python train.py --horizontal_flip=false --translate=0.12 --targets=["largest object"] --norm="layernorm" --inner_norm=false --widths=[64, 128, 256] --label_smoothing=0.2 --init="xavier_uniform" --optimizer="muon" --momentum=0.9 --orthogonalizer="newton_schulz_5" --adamw_lr_other_params=0.0012 --steps=23700 --warmup_steps=710 --weight_decay=0.02
Rows from block 5 of a small image classifier, named by matrix and row number. Rows with one number belong to one neuron. Each number is 500 + 40 x the weight over its row's rms, rounded and kept within 0 to 999. All counts start at 0. Numbers have three digits each.
After each neuron's rows are labels from the 100 images, of 14976, where the neuron reaches its highest value: "peak on" is the class under the peak; "responds to" is what is common among them. Only what is clearly more common there than usual is listed. The data: larger renderings of crowded toy scenes. In brackets: how many of the 100.
# fc1: MLP up (model.blocks.5.mlp.fc1.weight, 256x128), inputs 0-127
# fc2: MLP down (model.blocks.5.mlp.fc2.weight, 128x256, transposed), outputs 0-127

fc1.106:576482497463473488528498455507554516477541463512480554561555554512567530515514487498478540475514527495500510481553504473580482548470441554477486430523448515436510507478496439443507553489517501518467497462623437447484512498555574525559478471548534482559456555542483473488480509449533509489562478432567455514456503507536447566459517460561508446533553506533541535578556501481476478440547
fc2.106:558504502530455520507484503490451545507470569441473527550436512517564514482517463442506487549546507515474508493528463527500491632584533469526512434546512473583518535502470566466538544593525559523524516510499550541516495529431551507488540450589449459462526504438444500505525571515548472484502463495521524496427468555543486505531494471524508471508561503532535509458495490444452403451511
peak on: pine (38)
responds to: pine (55); largest object: pine (39)

fc1.87:542461520496542502526514494483448489493475485521483497530530479468457526495458503540563424495511516468508498511507526553468446509498515498552548467451495546575466461473409514572440452518491461440477508536574506515517487537466482558476489493539489466559485541493472526401592537491485544510491495391481529533492471500505530562444553432506494592473476473478428537505535435516378495571512
fc2.87:505486497530527482516503502500485519466423458470515526535450430475471511553534504469535476489482559518537460489567403531491523468473433421512482521446533488470457540501472462504549510537467520540500468508515437469519370498445464508422458513453452509560566573491524491583540474493522483524519489472450568465523576449474536477509507465508453493544486529515500524489585469386527515495566
peak on: umbrella (28); pine (26)
responds to: umbrella (38); pine (32); largest object: umbrella (26)

fc1.40:512534418475544524516548563499479542563496528503504519539473561474489466532559455571447446439489515466532484501451441496493475554492504451449489482527561484479509491532542434488531527428507496432452486512487507502524467536502501510503429428485479471525451463504411534514473408463440521459500501510416505373479543503514538554476473460494490513504387441513499488494516490470456572450483
fc2.40:502488465500508478503537557482515519525482378463489490527507525541567482481436487512468495529531534505547513521523508477524470511530564538439544567556533413531511494443426420459575557558508530454426455478528516482464460548514526481518430525509547538518423498483497451546456531415494548484476498531507451507540577576505524528452540415554507442549501513448509519489471485492515537549492
peak on: pine (53); mug (29)
responds to: pine (58); largest object: pine (45); mug (34)

fc1.141:530510500470470474498529504464462432486585488498454548527515465528531481505488553492499488502524415506528439463523497458485552527502433446526494553516479537488493497514420488527449509553438499480493451559519456524508554488427484529497503460521508566536485517562568432535587540521464595541483401499493550487533491488501487552509462460411562526622514480540460469472504516555497455536535
fc2.141:529514534528490498526558443420459496447426483531510530527473579486553463448504524569473553441455491567518523486527494460435496547472445476488508483440458551515521463458452534499538520422429414477460541510495489480523409497507494500518479595484489419532499515436560477519473487571513544491472525539431463480520456532505495536439465492513492503459464472529514523544486456578540430460474
peak on: duck (27)
responds to: duck (41)

fc1.253:484519538417455474526473512435440478476438486514544542451438513477477502450469567466503440487459521489478478561477393444490514474437426414429501466508416500484485498542465504486512503471567489479428530420520559453473458561488460486547555486429514472547470475440489468487485501481464428499481420519461506478449506480453551519509502545522525444558487468562468523520494489533536497511528
fc2.253:420472527561562494494476441485545500500542499479464498526485468479463485514428464465507444519482577527496529362444525431431545479558513462519437579496485532475503485559479469518519499463514500464565478597392456468513522530541497612481494462530478527525434467465479485479478519505497489460471487483485524509494537538537512456500526516483468487551508466403535517516543552454478547516519
peak on: umbrella (38)
responds to: umbrella (50); largest object: umbrella (27)

fc1.113:483490502527485518487499487479414507536402488519530490508466555402467468568539573498519468484463540501473500490505529516469475479521516507555489482563452525547473520465519492544448516465595443402541460504510449529527503520581543598484465519491484513540492553506487559495601549507417497452492545499534454526458490531407510560472477479497487523477493451487477493550478442554423497472488
fc2.113:469482552463527490553506513539468452468429520503452507490485509587462499510552472503540502571484529467520517475523476465453524573612438491513589571541517501449551457499415465468487485502521493458450476494529553509523492513471446496520434589553436540562455473506503442508523442513538552447518511485531458475430594543459477452484484486486471505446478455499495518562512524524530557446510
peak on: barrel (86)
responds to: barrel (89); largest object: barrel (85)

fc1.56:510480474480521456449452531458534493506457451550510421440584490486577506480411441493471484478509537535490485519407478447464435469507398569576469536544485502451503522558540560436439494476423538535511490473487512494538556456502473450528449480542496494473480456500461484513506469448402501543511518518536445484441454467485476525512526504483531513530486525496474527433466448530549514479570
fc2.56:555444530491526558502491503489536519511546511532501519504569588539452508499471471511484486482549450480501512407497497493512532465481453509473478525554503519513517364414457489511596523513551491504550433492469529538414492493491546496545467538532525511492448510488439443549489484521397517474532487445495430528478474532505527480477587515479523549484489506504451446494623491550524450537494
peak on: mug (95)
responds to: mug (100); largest object: mug (77)

fc1.74:474507465418504460492539497562553521446535552431593627573546482435514502529512434463500478421520494521514523539496439451538449528538455479462513433491468447476535491518504513558549542435526548522458482524516498504546478484450458468531532485494491561434491557539491486541472536484442467467509502474517407457467485469462489575506490484565485480522507502437508503515537454515450545451491
fc2.74:525454566481506558529476548510489515487517479498479565521484522454432458518463471510458490552524530510506534486546462444494546556552486511465428428473551433509511477475494519528499517613512468528532575501500517466516483555511467562520550620493487520556455538540462572469602548446502507507472555459446490517472431580457514475505479462443529500493563523561504456522479517491534459455511
peak on: pine (54); boat (37)
responds to: pine (59); largest object: pine (49); boat (42); largest object: boat (34)

fc1.80:464493532528480521481503541518512525449537503497421551539438524456512560512551484515476565432534481515478436474517512543471461579483504552494496523510507499530479458498438511403482474474412482531528524532472529533458546466454554536530517499533537491599548530365505535464472521486527521481451486504482524478455441507551511546449576445475483442543517450564456486529559515550486434542509
fc2.80:489506533507528509461463511523456575483450486518515579450465525461523499498528492530447525404520503500531463466550477563544536491446432541523450349493459499564498548506542499452513453551481528572537464434468523497463470506489511509456512572517467523471467533444511459473569461504465506463438458459474491529490491429456445485480528537501510471520549546555503565463511497460609505494483
peak on: boat (50)
responds to: boat (65)

fc1.112:531539404511592516517504495504516512503462538525507449511463495462448503466487500559498415432477402474466501483498484518473523516473501495467553540514506534433506461560481466491501526572376526521482549515500520546500532512486507502375553462511504483407487500498483464451552492482464533505516500577475472494402502507515475495511456485528395471546519486514509447548439446496487539560477
fc2.112:429522456467507502518531485495476534532508490503458395473478508483485553469485455465509515440487552475466484520476497437597560496581425460548471465548520492499443510482500454502459506540533509469470506548519512416500567520583425457441563475530510450493538537531455557511510428563477470554450569466499512492516491601551507511442533476512450492451498519515447471540545475453460530472523
peak on: barrel (30)
responds to: barrel (58); largest object: barrel (51); car (41); largest object: car (33)

fc1.47:501454529531521487441524546543541464487508478455486523478492550482516425400418466527442530504485523457469473505445458488499518502454447484506480432536539541452494595493511486471507551509497500491478587428520536502466385520505442491433478515489549517506454575515496457500534546507516553484430509579494465564485590534463492528458554510484555418484520434505551461496467463500488466514491
fc2.47:551506596470492474523487612478441529504458499546511455553529445499486457504508533521553513505488478466389488497507520516469496530512563546538515448507480507497568426504535522472552493460514524577559516532510445498498540507469443437504457496471448539469550495592504576488523423453454516495451524474534525486471455471522453520463475543548477439515573509556523508522479489506505611487450
peak on: ice cream (81)
responds to: ice cream (83); largest object: ice cream (56)

fc1.96:524483460428511538528482549464500468503474422531523560549550476422512538506497475452509503515521553517510508481517482481480464556488411550483475490478502520513485580551438476526479612536519486511590588535491506513545523519523513470500436458534524419502606473411448512518493492483444550490522504501515424488525461493474462540529480476476427463438531475507478547537501454511462445429461
fc2.96:498597367499506507461505495464479519428515506529534521426491534438443568510527510529537520497437451476527513539522528516498464573546609514492514522563555503530467494494564514498569520524431502510465535457496514557522568505514467478485505487569568470472425501492526445464588476464496422496493504497456481549513496474509504452561443472499510463506486459471481528520521424581492520498507
peak on: house (36); sofa (33)
responds to: house (41); sofa (36); largest object: house (31); largest object: sofa (28)

fc1.251:547510530453478540535414513510511529398494467478536504555422600506486553630522451471461556478520445572517490529543478481465454478500480555475511455465478501451515437457486491463457499527598464504412474510558491494459457487511529436502533473522516490512492500536445499455476553422477471488485510425508510491515511499497485510477461555480463521487559491511528520514558474480430514577453
fc2.251:556466460490451492493481535506554539509465467466518502514442488456566466519499480522519551499438557470404504452526541413477562488499484516481496428474463448521493546455487533478464571512486463566493503500494545469415446470440470449481595545509481444486508508491466531473551519538525460469526556559499519524446459523392490480433536510486492456513482624566458492496517474480487533475536
peak on: boat (78)
responds to: boat (99); largest object: boat (52)

fc1.52:467438517541537542474468410523463502469518522479400459485493537466544516510487440487488518508483521535514494507457389517518469481502473430476442476414497471534516516486478510491532536477485402477428458488518515490494453475422573411496477491518540512516500450499530475557464391495447516461497518468407490504521494564496443486470484515481515393517517530482425531484513487564512525452464
fc2.52:504482545482440504521501489491552460494514494567497483491573561511525491489421514442512466561488479448515493555501473457516454576529421495492582513498542468505508495556458467450492539527541503458446459470497488436439570448445486516511510500459447517550499535533560489416460511525566445471522514478581497532534504478427490538574442559482479501484530522498480494600513502591538462480572
peak on: barrel (63)
responds to: barrel (78); largest object: barrel (59)

fc1.38:501531521495544559516487413529503627522561483482496465573437458483458472563420539540509459544498517458466532509458458523587441529480510485446476488525484500495540514510477445447502542462504482477584509486492515536456494506471472508514444432526543480471554513555500495488427455571445493466477476494447483480459469585511523578483517520532456447537468529504566588489514431525516520477485
fc2.38:477520488486462509512549514523435529511522569525504487563510447396490483473504464472487486532466454534502525510485513468482552440515511419550500608482478508489478526447509540555459529491445606436415473500512511523463546534443539457473457545417516508460502428507557498487453505450458428430555505469529494475484496519449531535556577492475550536504413446474505502525518490562524485492485
peak on: pine (55)
responds to: pine (71); largest object: pine (51)

fc1.49:519550574440547522471577542513515525442476457443524462467482589512506461473482490454418528483493484429508511498469490481517454508495558502504412448530590513587479541539469513505522537538506489511541487455514512561507517527547489481403464563503505492549508462556428463485491498566599544471508491513537523544552578503523452515500537522530450436519445527497503438526507468497476423502508
fc2.49:491472492539589527538471580456483514507494469516420496548488522428459504551486443454526498502553515517497458512486451564486547481464499479477497436434469533445521513454580545538460527449493571535488504514567473514565543456506490424523511446463502460588485504485539498532473529439519577472466490497526469530455435512409519569497469493492532565455442544556434501443525516517509466475532
peak on: ice cream (91)
responds to: ice cream (100); largest object: ice cream (62)

fc1.76:492479525488543487478547499565547530449518521440479470453394452443494499457463500504500482486516439471471473508501526584474573540567501470540513492490551427483443508476456535446459511504524496556530537501550496447521485541527489502481481548624529440566450503573412506460447551476534448510481506431496463513488463464453482518488528463520516555478438543504537540586465516534562519489516
fc2.76:554523428552514391443480469553509498482499483492528519448543430454498426494501466523472553543435445450508489505472485483464476477515453600536514470532495514513489490494558511594518493518457495529440472526507461573511516409545459457568546463508466468492493503502406481578498505498473491500546464421462521473488432487498422522456502462493547572473474445544511467494514508491513544568496
peak on: mug (28)
responds to: mug (42); house (33); largest object: mug (28)

fc1.75:431545478511493519505543547518559537500528532481517564465491525467507562541494589543489474426486506490474506479506490475519461500606521460509514555466537496436475466548502500469431531467397510507493488477470471554500567479544539475433464501566523520516513487574484534496475508423565561400485454524507472539525465438474465541513480433586492463553522550590571506515507467494509510509514
fc2.75:508473461522496513501466521492529493492502497465483447501449455353469422509496509523522470595498473502499533425460563570486543507515546458546513502501518524606492570539477503527537456520497532465479539597500512401496427542507513476552538516496472502500579566491499515534491438479492461560473509466467501526506480483530466536501514447516514499553574561458535509492428546541482524421510
peak on: boat (25); duck (25)
responds to: duck (37); boat (32)

fc1.118:583501457501529537499477483502488488485549535479511412512559531538449476530427417447515435457495490484516510475474491486518445462574418568602500518484502532488461494489422512496459583440500514507546569479487516517463474489518528473501560572507457524471501485446465533545512547533536437540479465468536552514457527563499497553490501441467494496544465562510461537502514445511420508406526
fc2.118:492496563491529449519440539543506467514447409521470493537452486526535475468538528432524439541458509504587531526586461534472500495525504446503534488513458518482474494510416423462522484499523437445472447499444510479579470473569501558470479434506418538514483538450496575509503467520499539521597514514541530459457464472485459465540511477446539499449522454542527528468554398517534516504512
peak on: teapot (95)
responds to: teapot (96); largest object: teapot (69)

fc1.28:563472450495458445499469519449521516450536580576490424567458535501517569471552508488461475547479516520529449478526531481514514508543500532464509525551439514542561525557478512607514536474506506465474521464509524529498451431499449571594515487591383511531482542534500535449511488469497503424464534430476489476480522562488520549546501513522487476502541557497478451509560492514541442498505
fc2.28:517513490498517520524503465510515491484565455511527550502516491536526421446501391525518526441478558508482482536434507520522466448470546530456463439513449449544462508551423497555515463575521541435476495482457439458532530499571541503515504558450565573494483494549462468542473504503439489512494518494504484529555425459519496539507562581456520472438462510533409583488475527441535466471544
peak on: mushroom (39); umbrella (37)
responds to: umbrella (48); mushroom (45)

fc1.13:485519517462546513528452514555489538527483453470518522521409526479541463484510491505547527569534487531504449455471527503487529551479478551434532502532614557527463511493438459488479536525520510491544441532516434511438551454539523508467494572564546470483452477487452524602466525470512440485509446410529514464555456497571496511469491474526450496499513454481525555532386531453498455437517
fc2.13:521551432419469472461491519503556507435545526463538418422476510506485389482490509551440499518543536460474477509459488509528558478461456550560507413441531521513428530496537510463499565534508529524480440504533491517509536499468456489493448486484595486474505520505532548526523526428527455510498447494488480459497514568429521510456545460423518532405459425462508487514557519468521508475536
peak on: house (95)
responds to: house (95); largest object: house (91)

fc1.35:479445478539497484491505411519564529475548523516499444474524522450476506458482457528589523434418461469500453499468481493513491473490474511538459457445395449479462404507519488488460510484466453491447470498443455517502597526466552530528452544458500447515512516481551405565502499493488516462493459441477487452454486437497478495497451486524544408432538541476532508498559492522490468580532
fc2.35:544483468427500464525510481537536576485494475527567516489586484375470454563533479570506549481520551503576517507554448549486492488453495486479533433550464478516456496493538492521517508421486512501448483567506477451539509597542495552500405523503488547463486487497490480492528428575531443460531510475524525491509535533403557525465453524480493454498512431503515469550505517501437497529464
peak on: house (50)
responds to: house (66); largest object: house (52)

fc1.22:530477475525549477536494472440522424521531502493529480548536501510553456444479461571503503485546529536504437579482473505529476470459542472578504512501445504483517538575522451529445506416463481550533510460448514548514533515498476506548385495480490531501497516443435586533452472492415501546611485477539516500429427498443473526484559485517464486506530465486441515512517459505477481534583
fc2.22:561505499461589495518520464525532519470508425541431483457570540440483468493504530585487481500497446451518522493465481553547444479526436495465581480484553491519487524473499463508583475511449567454421450541526593573498583569482538425505518494578504430494495503464514453470507510492488489511472470532465498535473440577483483555501516560496513556484496454551494521517571517508462486498482
peak on: mug (82)
responds to: mug (85); largest object: mug (69)

fc1.140:463526529496456493503569548494465455533428437502485597516424471551519529529484475509516481489509530457474490496517499489511487465464454543547478470525524526494451430545439523468501459424553500504499525445513512510393491541522452539427485511490544482546409464456480507464505521508539492512474556515508502464526376566559498534541508489553491522506519472477587374520533544542500489497457
fc2.140:537446542530507495483541504457498523509495447474612496474481501473410444513555508526534468520484522525605521501506516550516538482404508561543506501480566467532437450510542507608515474506561484491520463443541492472501465460555539487498485483515441490499519494510466505450528494502536451519541573453509453490584472529484510546497501455538399503498534482563546458512554435483531578435518
peak on: duck (45)
responds to: duck (61); largest object: duck (35)

fc1.73:437559459489508481479593488515534554520481530558485456474545537458452468549548495504513515490493460526517442532527508475501474447473461501487525535516478541492432542552538544466496434466491505479495459530453430566528463541537514522462491458535585472520495437543479575467539438496575515422424443511410505413557502490546478509497569462534480454543500453468488521493487408459474488510529
fc2.73:509505447466479522609488491455552422558495449507522524484510514456415512470413505493489442438491488497450513500470529549529494498423525473476516541453569525475490497503476528470481402481549541635490541499535405496442402542516539538531532513528480501484511571432465526502500506481552501529493551485440439533517504538507505540495518520468471490560480530492506499551428520475506485505546
peak on: duck (28)
responds to: duck (40)

fc1.8:459509456401515491527452463475503509499470509455433467502424479463512538456501426466507491519477492499573448508547485523525478499475482452566506525533484447536559466449488475512442505492524481492512551530501514540433506458489417531461476506597563437614461540434478526499484508525528418572480520437532473504436516512482470489498526411529500495499509580550462504518491428516536437532470
fc2.8:442516500459564461415529490442440502557534457460504523489521511468471455438517447485479525468559553520544500569437502508460489499490530544505488484518393519457486519588543406425428512504421531521464410518454466478531495541510516487506462444553555474511527477495506495535496443517511456502468500507526494462547473509495500488506450504466591542498451403469561523468470504509482531573490
peak on: teapot (47)
responds to: teapot (54); largest object: teapot (32)

fc1.61:513538527484532482528433461556579459453490473535560454483586420471533455484489468529480482566487487604467555472469479479454454422535490494564538548444515465510477537502539558508496462518444552557477483482492552500448530428485469523543539441557481467464489455534433440500547491390481478481488466468557449513479489501481519516523564508478517556538473467533518494516528535476522514581492
fc2.61:525555513529492508512538550467452521508549581490577492496486548441459434529509517549457491517549481467475515438528494418463525503418496505511511536534531546477555432407426482453535531506509481470529462502544549504461500499490519480501483478502486564491424531553462517517530530509493536514527453540486493543501468497487549506425450542546493468443447524508589484457607507487508380563534
peak on: mug (86)
responds to: mug (97); largest object: mug (80)

fc1.138:564526467505531489493516518489540483503487551461487601463461524515531520500451524515466574496512481500407536428513519502524531444514447468514539466466524572546440517475459508467443517557498447541565490497445487518485501472481524407546467402475476514503511505460536478478527549521500520509580434524587481481534555461508430564530440554551547469543469486450542504502451449533565481449463
fc2.138:542506541464555463494534540552474501450480508522521577539391512543584431477522546502559475472452480540528491511549520553537458439457459573511496447494486558536525535429514497491544517502466459410523465520429486489533524468514465441530562507482456504512528484420473548521450430511501505488499514447518492521555506541480474475495516557560551441497523432538488608464524529501486491522559
peak on: dog (88)
responds to: dog (94); largest object: dog (43)

fc1.34:487537490449525470519514540568460507541500508526507536537427488456512547417440535526493484460563516470517496480488476490452489495502398447521516508471570457499468536427549493484454542418490431477462519466554485530518479482460447529464501471499454545477477542490532475504453617513486565514484516483518407454515373492539496505392489526467534495521486537473568538534466489532512495481546
fc2.34:549524502493483542453508490472452514526515523458507552413487528452414447499506430478460518499471611521514481525452481548576533470593501527514501505436455503533516511447472436509479473469539497467542388478506549492532512506473587515485508527533492516553531535471462492489471518559487534480565583465524457527583509489522534489438421528496562452458487519536480552552477510557493504525561
peak on: pine (100)
responds to: pine (100); largest object: pine (89)

fc1.134:495500473529460496495522483489468494550479462464501479506533542414529484397481484408405436489567488496464494557521463441499500468490489508518462515544414439532473497484486555485491418519473487457461473466533520480537512523514585486456484444523533526467578470478529479501442472487531501524447353439482469465468506439428509477476523469489495460474473411502494488456439501517464487508447
fc2.134:443492431520516472531451520556471444499500601552520465495457543459529506531526502487518446620540446538480511523433478462453477567591407506526542577517538421467456513443481534452506508536454468524484465484505530480495439555482466547478554500517519508561508467512516510514505543479503493448551468417510515516515521470552484471476508494544607491479484513521461515491486569498423464487484
peak on: mushroom (85)
responds to: mushroom (88); largest object: mushroom (79)

fc1.146:477501494466546506574490484480515492545448511530488467504415481494501455469580485466494433422534525463577468527526474494563504387448457452453496483566533444499475448511564519480485369496593517481501499516522506522450415475459467532498463438560578445519455517461479526479528500512515497519460517504479454472493467508542501500426587432553504480520487492492502511537507523492456465472486
fc2.146:471460472548544467463460495544545483526530485476512478518578530481394465469475486556443540540535542461552547524488518480466523466420489492459467508530499523490478512524539517435480595531508466454524524411482516492464489505516528503440454525538473490459434457482469531535453491507543494565502455471548561457595448467576543456535545530499543571555481495480464461532592526523432504547495
peak on: mug (36); umbrella (32)
responds to: umbrella (44); mug (43); largest object: umbrella (27); largest object: mug (27)

fc1.101:487519510531545402495514488511544503485446517502435511535536497503574487493447498557557461548462542463487490519508506457488508561539507491525574482487462514576483524496426571505472523540560512452543554547450497492507521544574447460459487492527455534489436502458422497500464483426467515474530487383546475473522478534513463474464534471515551507551499488540498461535465518464377503595534
fc2.101:470490515465492471513574466509557464466447442575441497494507454464468420552513519560464442530496492450499446527457494493542493450504499550469538564500508530527496529482495498511612447508541549463443487467442548433484493534555507478579488514612498472489503561523595454464449523519469508534500474538461568477502515579527470552569493506454496521517534525485468514444499574544499462492507
peak on: sofa (75)
responds to: sofa (84); largest object: sofa (62)

fc1.31:533443511517469581462510522474513483471463536543495502554465560460463517553516553475467536408489545512513483524472485491515571507504452423526528513435495482570431496493518484520428516443472533560549515427463512554551494399480481523519462463565501529528517550521543469475483467487581524504585443509503487507543451538504529501510471520553493462477506508456385553501531548559444439500476
fc2.31:538404509487552478397548516509461490559534514510468469469508498434441436513395481453493472471522464442487464452542465473484485440494479511454477510471452496526429592513554570504486449514542481464515488465524519509494533444583435500538507540554504484517504515607449487485480489491481539525521493512508556514521472493521504563399496503437471552477490585500468501552553544460469512487491
peak on: mushroom (26)
responds to: mushroom (37); sofa (37); largest object: mushroom (28)

fc1.58:469496510459501536506476456532499525470447553567478473486532471450488463499475599431463497446564562553473509471510474475429534476530521518452458458476570563400501481442453496431466479516512477484561566460569519484543463537478466487455494467469544503480476505501536555427495503469434446513473454464467515589492470544500484546427538496575556468442474473475540481426492518495483494451503
fc2.58:537505466490484468448445509544465553463490513461506560517482442555463588455504506541442500491473456454563521545513442469455574515493463583518480505521483518462474487471506427437539521443487523566537500548562523504524470591473518517572453495538538471495483546495509497507540523504512417418531529531535499475453513521534540518525492437507534439506550497489521448518500412434505544612464
peak on: robot (43); house (33)
responds to: robot (49); largest object: robot (40); house (38); largest object: house (30)

fc1.4:496531509493528523498482477511574505514468483544542454520473535526491477509454529458419486467537493542456517517458447488556483559516458509545515440472518556500456533507473424508471443523508491567532527386494467472452442427508514543528450520550503485486473444490577492562459532456521574413474444521520465591415521510528488445478479454508476492399479524482496448522448461445500453526520
fc2.4:469557441510518485565496498451540462510458459568578487479528500522534452515514532461549493506482504545485522558533480520439472419513532524506557530485458530477523439475463561460541500489445505587488503496570559460494484534518502542497523553537536527523576473520534482486457466491503620562549463525433556552504563533524487487465542604486496510499513515429490501492519611474544482523546
peak on: mushroom (37); ice cream (31)
responds to: mushroom (44); largest object: mushroom (38); ice cream (37); largest object: ice cream (25)

fc1.77:535567466571507455432557458453468527452446481445462487490471565521477504521521441443440464558511517552487541527526547474502495500602541489540493501516545504518495455472488524500472546490471524496480505478536534526539509458596481610536513506426512568574476532486474534452476551563553503468506450547522393481506557567430486546469489504457521515506509513488548482450459478458532485535487
fc2.77:508499578471508513485463450475544550546449557481543502507500500359533479520468499502532545682527524522497502513454470438476512585483465512498591483530484499518499548525486588514497509530473427479482495521470487550457449467461493470456496507438484440511557516502541481507544479538524481504443467496568479510520552468518472484530468473559499505547552488546492441498466533533455499449497
peak on: barrel (48)
responds to: barrel (58); largest object: barrel (50); mushroom (29)

fc1.93:527516548489567464514486474472457443482453481492458441476475482520450460501502544514561522461502510508550459473490458485444535544542554496479508462504540486517558431529501440486433457420508482478487580492515469475498524498494507553500458510529518460506530575510509493539509524470495507471520457444423505357585471450551475511507573460456501570622510496479529511491487454537472422438499
fc2.93:448511534559475481515462474498475520532493526509508548503537506370543470564457498481486481514495551529488462510482451526433516508463499579504483477405491522458518529489491519595475419490530462538517435509446468435519470531524560545487492591460512545543515566397508478499439490492502565519474486507527505457567497481445514571504488470483485512466410562533480502504460420525464545533487
peak on: umbrella (37)
responds to: umbrella (45); largest object: umbrella (36)

fc1.5:519514458483440535499558445488491443497522486504398581597503512488545463505506468551474473518469490444513476483468513430487518529455496503442592498485552511488478488450429508465492522505444521466546511477554537547477500488476463536454470464459467519494512547529479479411483538537396500545517517488504482567472526536589469503462413533412549505528538469530434531537491513508509425448533
fc2.5:545557526460485505461532539483485505530487489466567621549494488419514486501497500521487563514524437501559484398531426508490488496479402459448483470497490566529512501445501562505535489516385463520558461510510548555543513480466470499545538489438506514501532524439477466505505497535495462525519515539463423511546423526426481487481501532541539474463475518433470513504532408545463458530528
peak on: pine (59)
responds to: pine (66); largest object: pine (50)

fc1.125:532460476522471506529500470541486505479522522445487527427526476455477490406514459457429476559439530578463531476529472494501463467474458557468487517522446504531540462454473495495465507540524485540553461498498501509525503596444509460523566459496398473502529506500467545489455431519528416439543469476500528460455455518504530491406514598524494460470449500491562490526406507546419517537475
fc2.125:486509469475483544505527485580529457507541573484484487431483547481498510479543503400526479485524437474430463489477459492469444455466469533501479433488494467465519439538515515521478437478473475478522494488517568453518486502468440554525560513478530462529534478527509415472540510620527450451488516485519506523475503464643473469472528519492579512493527488420514459518510608475473509464557
peak on: mushroom (99)
responds to: mushroom (99); largest object: mushroom (93)

fc1.7:519531509446530481551435504475526538457490560501531565438479514507570540476454514478554440605418465493480465553496496430474483484529497484500518484493481504473501473513461521508464445501522500453446485513514476516456502447499444434482509491414505486509409481548499507465400508536639503537532591448440465550555510500499527514497524530470507509520477438423481450426520508495516497529484
fc2.7:553509532604503499438510493467453523508486495497428495480495488563480542541536524571471493447441532475557430482489509508418506488509427487500484518460497556476497517423516464441482492500589565507480513513444452504424430562492605473517488533549517490448548489395538525508498485554482482523513500519412553463462487448514444511551474505502458477481501554441496437509465495507482550525467
peak on: sofa (44)
responds to: sofa (57); largest object: sofa (47)